Rows from block 8 of a small audio frame classifier, named by matrix and row number. Rows with one number belong to one neuron. Each number is 128 + 32 x the weight over its row's rms, rounded and kept within 0 to 255. All counts start at 0. Numbers have three digits each.
Before each neuron's rows are labels from the 100 clips, of 14976, where the neuron reaches its highest value: "peak on" is the class under the peak. Only what is clearly more common there than usual is listed. The data: short pieces for a synthesised band: melody, chords, bass and drums. In brackets: how many of the 100.
# fc1: MLP up (model.blocks.8.mlp.fc1.weight, 576x192), inputs 0-191
# fc2: MLP down (model.blocks.8.mlp.fc2.weight, 192x576, transposed), outputs 0-191

peak on: C# minor chord (38); A minor chord (28)
fc1.342:151113144146143107086107153144075114130140107134098156142135167136164152130148149158124106146153085164162116138119093080121173144128135159154087157147143065067122098125163113090130130159107169127175094095082170132091120106154146059043093101052141116156108102122116066164053174196161076155128113153178103196154145066152062122085088141188148129104163063156171127108137150123117123054153155123159157137107163122150141148120152089095164133153153165084130149084155132151065141104150142149148146076154131131188174125097145139156131127118163123128192116110148135116189088162135180116
fc2.342:108161046081117142080129098101184110116145143139165141141162170116168140091083184095107145101107123151181096113126100193124170110112065115157137060105140117134114110168161185123133079124133080106119147132155107203147110101156128146104106122103176110147164136135203184124192098136191151111121114146076094169158104140134146099192176183094115062140149141098101174116120107129169158206135093189092047162229148158158149106144127121128116138179094124113111095094116066089111127136131154103106132141083120138118093129110108138135108141130074128112134140132127122089100119107155100119

peak on: C# minor chord (100)
fc1.134:093076116105150148145164127077069142113142089165069120167124172173133120086161125114096094134158067149172115170096079115123115125131136151158128058155155075071139131141120159161132142187128174155133138128089127138111158124125116116142100132104143110144181092117078129082147165119194152118129130104061063115118085091174163184127095109100088164148150115111110122129077113098157167192087124125130088167101057087150087123095090131133120158158146092105119133113098102101088091154074152088177233113137103136115145171116183159168070105113164167136127139095150142206137143103144149097
fc2.134:145143158116109191128131100148154143104119151077219157089115166187145140159098132142131139109125060128108179136074160146136185163209049101162091130123160182098123084123110138123156123163149142101095161139086151087120147156105198143074108074086180100143120120089144146113107073191156117055094175104140116151079077149090133170105169145145145145118142063120150178123154161134132093106179083075114158090117169097130111148136047093121085125126115174127129172104124156099111087151104164125155113135131115158144159096160117140140173120113129110134092160086117118082127157104132098183

peak on: C# minor chord (60); B minor chord (38)
fc1.233:085171151186088150125169112120111093106201133136121129120168088129123085127109181135148099163146083172143144126121148128117143115174149146106113165171158172119123088128104097100090124110135152215140066147120128096159143079114105134144146094103163079156135202192197046137115111172165133180144186141145118134157111156191107062103122146133089104069194127148162103130107136113123154149069177127125157152158088159165113146118139110154118177105154111143142168154080115162085134156146163084156176114076171122133106086180119159173125107062152102135139135125108084116119154134210128114
fc2.233:137153111141081137173114065119070113141121107194105101102141137173162115132179120126116116048146129146130102092125212130097150108135122060144186120086113141158147128157133095069095181140142119086073166125176085161138187109174148151148096103149149164131136120119125135117120074107175131106072143109113149153093151148122120137134188122078139130126087135102091149095164081118089089124062085154114106161096183127134084164109079104125145113138152090124066091113136094097105201106171028118121075073137151099161129197095144080112119086157113098126103106118081089107147137108121107132

peak on: A minor chord (59)
fc1.186:113066104096146077160116144157165158138123077059189142126136089174106149131127120108160146151053137067188197157177112143142118094135078109121121166068149154167121155118089122057151139129134114059162119115145073141106129090142155128119113158160055084121159092114176132169163138087168145115177112128134171118110128153160053118143146105138137089207133121153096085162107140102123104152113147124141095089156080133133101116141118128076115109140163125132163176190131128145183156147161068076097136123128082101117093139084085176185111121172154142136118140121155095106172172176160094102
fc2.186:141119093071097200148063129108123147083134072095132140136139118097141114116103173109114160112115126093063089171180113143153147106126124089127125159155097177133120127178185098168120105102110135170119153123148104113137154142086177128126124100152166162098189130124078120184060132193109118128120084081151139129109124177164125074144156126114072221123090086146127087061149143108044157117094124162132152152143176071184128107090078115148134058063169115122114155127128172175138090130128109143166118129149160082097131126140141150186156109143119149128173104151072152113128128109125145205

peak on: A minor chord (26); D minor chord (26)
fc1.13:118086135161105132134083119120149175130115134117131108040112119106090102091152100192146165126129106178099151133128096144141112168158116125165093108149113118090153145101134130136121138177114120080063133131110174055137077115145141196127165095121138214107122127089114077141131152136111105118133122201127057130125136141115142107192126167125136128087108134163149162095178066161170166080174067086194123183113126139150105167082164155054104181136121168073134124086095089142172055113130151086141138088172104125143101099121137149125160090141137138188134115128097110159184105089125191134
fc2.13:153132126059107123164156192133179106111113111165118121130130146082128195076105092071111073130095145165127119169105104082061151095124142133112146133118097150128160083134155148166089158086103173181084121130073073101159161096174114137089112128105167124057164144125150118064160118192115128091127090088136106145127109151158125072168167081138120152123150082168122195139137142120163111194170145130095104110086151061145102068143125141108173143168138135147136103116182137042103119155082115076102124111140185110129127180132088084124093126131155139110131063099138099101080144151109154090

peak on: A minor chord (93)
fc1.408:149136098131090095099154156116179172101100153108167183116133048141150139134144137094103108131142182145070086166132110158142081055129073178163203132076166122115142147092120150139140151110097079142135150131068056153125186113108130112131104140162100171160101105144120103127136095120131149065098079137211156116092069090110139168109111101169119142147109130100174162139105125117124140118107076109080128127112085185129130174172152143142139117131114123147136100167144137101097148138203096105116160129141134042171046094135182090163168111136141077145150132145088148094127160058103154120
fc2.408:150131153132051115163141101130076080119156151155101084136100133136139142148157086163129135123122106179063108126119141119148174101106134104122108129157129142099108105102128186104086153175084121100177074084129098162091113093137043167142154114122103111175150140105125082117130184101102106090128164085126188124075181103180089110167196169044141082221080181128125124075110153146133187168175150111146177133135094154100149184075109133155119138107200155081092156101124093121150110137160122101176108127137088130135146118122076168133063104163118098089117127161125138133151129145105118111

peak on: A minor chord (83)
fc1.423:158147145132181155141193094117113123197118193121142183118129148148119171240097151141089124112094141106145110091111136140167130063102103127139167123177165115068101203147139134139151156125182105068077114086152130177124129152075147171156185155135079083138151081080137074107127085104099105118125105133126097105113134147115113101133110127104132115119142117120130161168126182143107156133089114135085152144197208141111164100116114132161128158145059198074089215150143065131146120154130110076176136076096141122134112077133155140151143170099096161107103106153132102108103129123128126138
fc2.423:120148161182171117155120123073083119125141145186112143160133105146116067183145135135184129086081099189125164171175103134113106083104111119110146099069126116160059126080133211116078121125159120162149093074116130156134132121169157123132192111114134111149095138136141114145169090125114143123164147143108175184146118117108135122175110117115163101121111105144131070108132191117087154068152107069103087055135130083186150155118135142168101113125129077208102171158125144143123097110123055101073197131111092082160158141139138177112157105129162139105172146056144174149118189103115133149

peak on: C# minor chord (100)
fc1.474:095114137131147141106153065067119101125104150123097159129148151155169153132130056097128130163133085159133161130094056137110158120152106148144151082123153096107154104176126111119120160110119170145137092115156121166145109159085145140119154097105193111153173092116145120170109132095215109135149189140102139189131048094174080120031104095142078126108183126182154076144166114112088154177085109135097130190173071053147086132063090131107143123096112153214137151135086130098056101143140164088174109128119094147122133142147144143088096138131100124200119141120113105106125125123113116119
fc2.474:125155056123110187141125134121130155116150143159149079120127168168153135141096119133108144125181089165151124046088136099159106134149116078157103074125189128133145133129121121167138128139152102129148135151083139150095134155154212190104110072101159154158135169126108115076135036122138163122093120113122060122089107160088133138145173145121098124140161079091152184136168171148116157138126053138162145124097141163192098177098093095138180107159097139142054199109095098198117160180141124126154089122171139133190123096164157090129147149138071122096162128079136079095137137108122074120

peak on: E minor chord (81)
fc1.264:128141164093132124126153103123103162153169158088123098186096074084106129137096132155096104110121184100123127151136092170147087152144130101112141112118217110157134087146137092071151090164087052140118132110136163185070132143129098182102188103226150175109125064107118052131168088133145166118127090126106116159144176080171104187137119137131079161159152144133143081142120084127216135135093149129176134200108144124103135149123155118137146111159171140140128127154115124135131113064065075127107101139091166100095115187104171173123127164081127122162120112110089061107090152126127140129
fc2.264:124099150067166139098119160131105129122171137161082134132180153112096089233120151131154181131105111135083128156138176158088060123121110127116106141180097124111100187091135128113134113093140180015126143110126093104136173113120152115169104142159143117077120103168132132101066095165124067192120121160133164088145157101084123098166157167117126049112148104103153142150133153133073135112147129134110139142154087125126092100170139091121139112132051145077099176129083091143138054169124138118135166165159107090128126155113152130122149168210111210112115108154084103136113129073117112161

peak on: E minor chord (81)
fc1.70:145197131141141140129102077112091097132145123142167032150114124133144110126071145145177144189162115103072152118135116213130101129146100137132104140128172094164205162123140113149160093148145126048093066137104184130133125144124142153141127121169126128128109101148116112097057064134128118133102110150159111102114161117130122201120166122134120140095171060159084164090082144084088149178136174115150153142078145223153095176110089142163133177077148134160125161207104085131124147138127161116126166119136120166075085159106108085145129132134123167135141114082099090107139053158121153117
fc2.70:140145131079086172129122064141105173087098125157138046147128101072137183189092098151128118090136089166144037127101118127162158118115128102174166113123162129148075143120173149124182081062100093124098106137108118111079158133137137067170144075122096110147142174064110190118103111097095133126147123120135184148139132149112135144109128079104101143076107184116096153138121169125152115124189080091125085138144158055154130110172084150060194131116159150135116133108137076113116081128133106115110195106174122159115185081079094126125112186172143111067092137109111118145126146133113162107

peak on: C# minor chord (78)
fc1.479:137173092170113110159110145135131106134088117144131181111097121158119143112103132225214068139141157148137120132147124126082093095161115129096129135103156148120127115131149132119114116140150166149139167144119150128101107150146092115187124145116125067102186167143120105176143120175161046081145216153125107169085099145067096107073117111141120131120117129153135120111130162068191149128085169100071152086147087111056124092119119121101145123054104143170112114142135074086173081115125233140116114134143083086137107131117137109136109200118084112136115094176118159125168097164117154050
fc2.479:055112085117152139103123132140073061128149137066128142117108156068146119148135118157151079106105144123131137153122170161148162201192149095058092127100071110123153080177087104105117140135073174154090119113107121110118099104167132105139145120137117116119120082123119115120137161128141140120164082140142152105107181122137111180201149127094087079100140127133138151126151150126141133105124134115119097180117139108182107105043218146118136053125130161151112180141105076093093158092120066080168138149124172102113134081115082132091085145159197175193192115142164092086104136111146110176

peak on: C# minor chord (69)
fc1.152:147139110114118194105095126093186018101108117131090158109094057153177115108154137140207070137095227148141153170132102142169118135156162092119129088180133150092130136147143140134138112145142141120145150165139144105098142095142130130131129131152098133182141180124079111117104104149177066078134167142139153155127108163110128132083152043133128096167142118106172149182118166118127107083133139149119134114140139108145106130066116151155076073147159162128168166163190121080186107135152160124183089118143150051183117163092109138115094182058122104129123099185106127090146165125122134110
fc2.152:043122142091148152151161128090105135108168100151119146145082134145144147130132115165116086152079119105071095127115125194176132169147103074120142136097110130157125091124086093167150123131107187083073169106113160150157125107122136102110146112129085140107078110044124134105161128178116138111074117127127106174134129160141128083208138104124107150128091215127139139085157189088072137129129147158113112158169047147136108120094177156163102035134097128153162232158123159148095142113136078144146168162123172085134137125127134096106084087152136126148185158143149053169117117137146123138

peak on: E minor chord (66); E major chord (34)
fc1.188:069113130119095166121164103100122146135150134076049149073142147160121130103092202135110163119106109119158093138102174135163091123141146143109194143108150165153121044109133163147107153107155155061073118114095177158155138093197129126127110147116090163099185119114175086140129109143127130149102137125090141146173116047121071126233042153168115094130119102143123179127114133173203092126101120137168071140122115151071155116119147085079138093129118122056146093129146164143140143169117136096134111127166132157107094112126181121154145152185139137100126142107146137187128111128095132198
fc2.188:123171114145115142092112173150116191160209186145125162165128151163097138127153106076152157130050111110112146179131123154141174178138133120148134148150124139101120074046134123108138136089099146162178063197157135141139128115114162157117110120075170042148107167115134203120140109168159098094125125168083143109105057094146054106094117140080094099202173152080157145170099117082149116063103136124122129104106175117122124122118085059170122168115139136131141165183141139106166080121183139162127156138110105156163137071132152129165115128109111184162152104098116145124153141152153152122

peak on: C# minor chord (58); C# major chord (42)
fc1.37:093137065189178177125112065069128126132155148110065122122111021143138101121129082137109135132150132084171127121143168097135112086131121184112128135117217174119123070155135102120155113138153165143106135121141116134152145139098180088131083140153127125132067107130127083151122084157115150173178153115110126083127113196074121165149102069145101116161119101184176122172130140099118135101102111136133054103145116039135121116109100081124136076163173105119120128112089079130131144142157145113111093134245089079119123150105165093106094143116155103145171138134136104158120164102171178155
fc2.37:070126124124080124138131156154191138145102111148095129105115191113118145126135116133192038116082096192133154144075093154192140176153122100107121220106132166107185104160162107160182124101114104094107133145080173154110100092133117127164128116143133138098137101137128137155149084104131113100130185117088130187147069168147099142117066184180129133157153179110123185189144094155121117078139089136159207119155082065126102131085146150117094160136099106049133170114127134108156112117154063148109181146079144168137124090156092159167111133130164127129128134145104075091128135150086152128

peak on: A minor chord (99)
fc1.341:103113104123075140182165092126145146154131154099128099115084142148151145192078156152154125118051100094000065115126165105152106117143098152114109183163143156057150136154145166123128132209095105142156125139135104135104107164137101138140132192183158168126130151133118093127119157122104148128168122131136085121109098119154139065148146128155112105156128115155093127209126191151153115131135158053135154128144105128166114154106115090114118089193162146151137085145096187119145041086152096135139116123100110051155179144135164201109131110175155135134085130137137140133107164184089147162
fc2.341:118145091122123158134093160165098078112148122113169102131173112160048105167104155167114111079158119094150083135077171137148099147133150102106126057130130154150116127105186084138074152119121097077125113076146146125070104143187119121084123122111118171089166112171139174092110124160116043115122077143129160071111102077137151159133082126143158136150122128173111119130125125055126095088113114116160098171127158099185126098129128121141103119150082104179079184052110098141162088108085110127135185129108159075166089183116124148149195105172134223159087125071131106135115139111121087113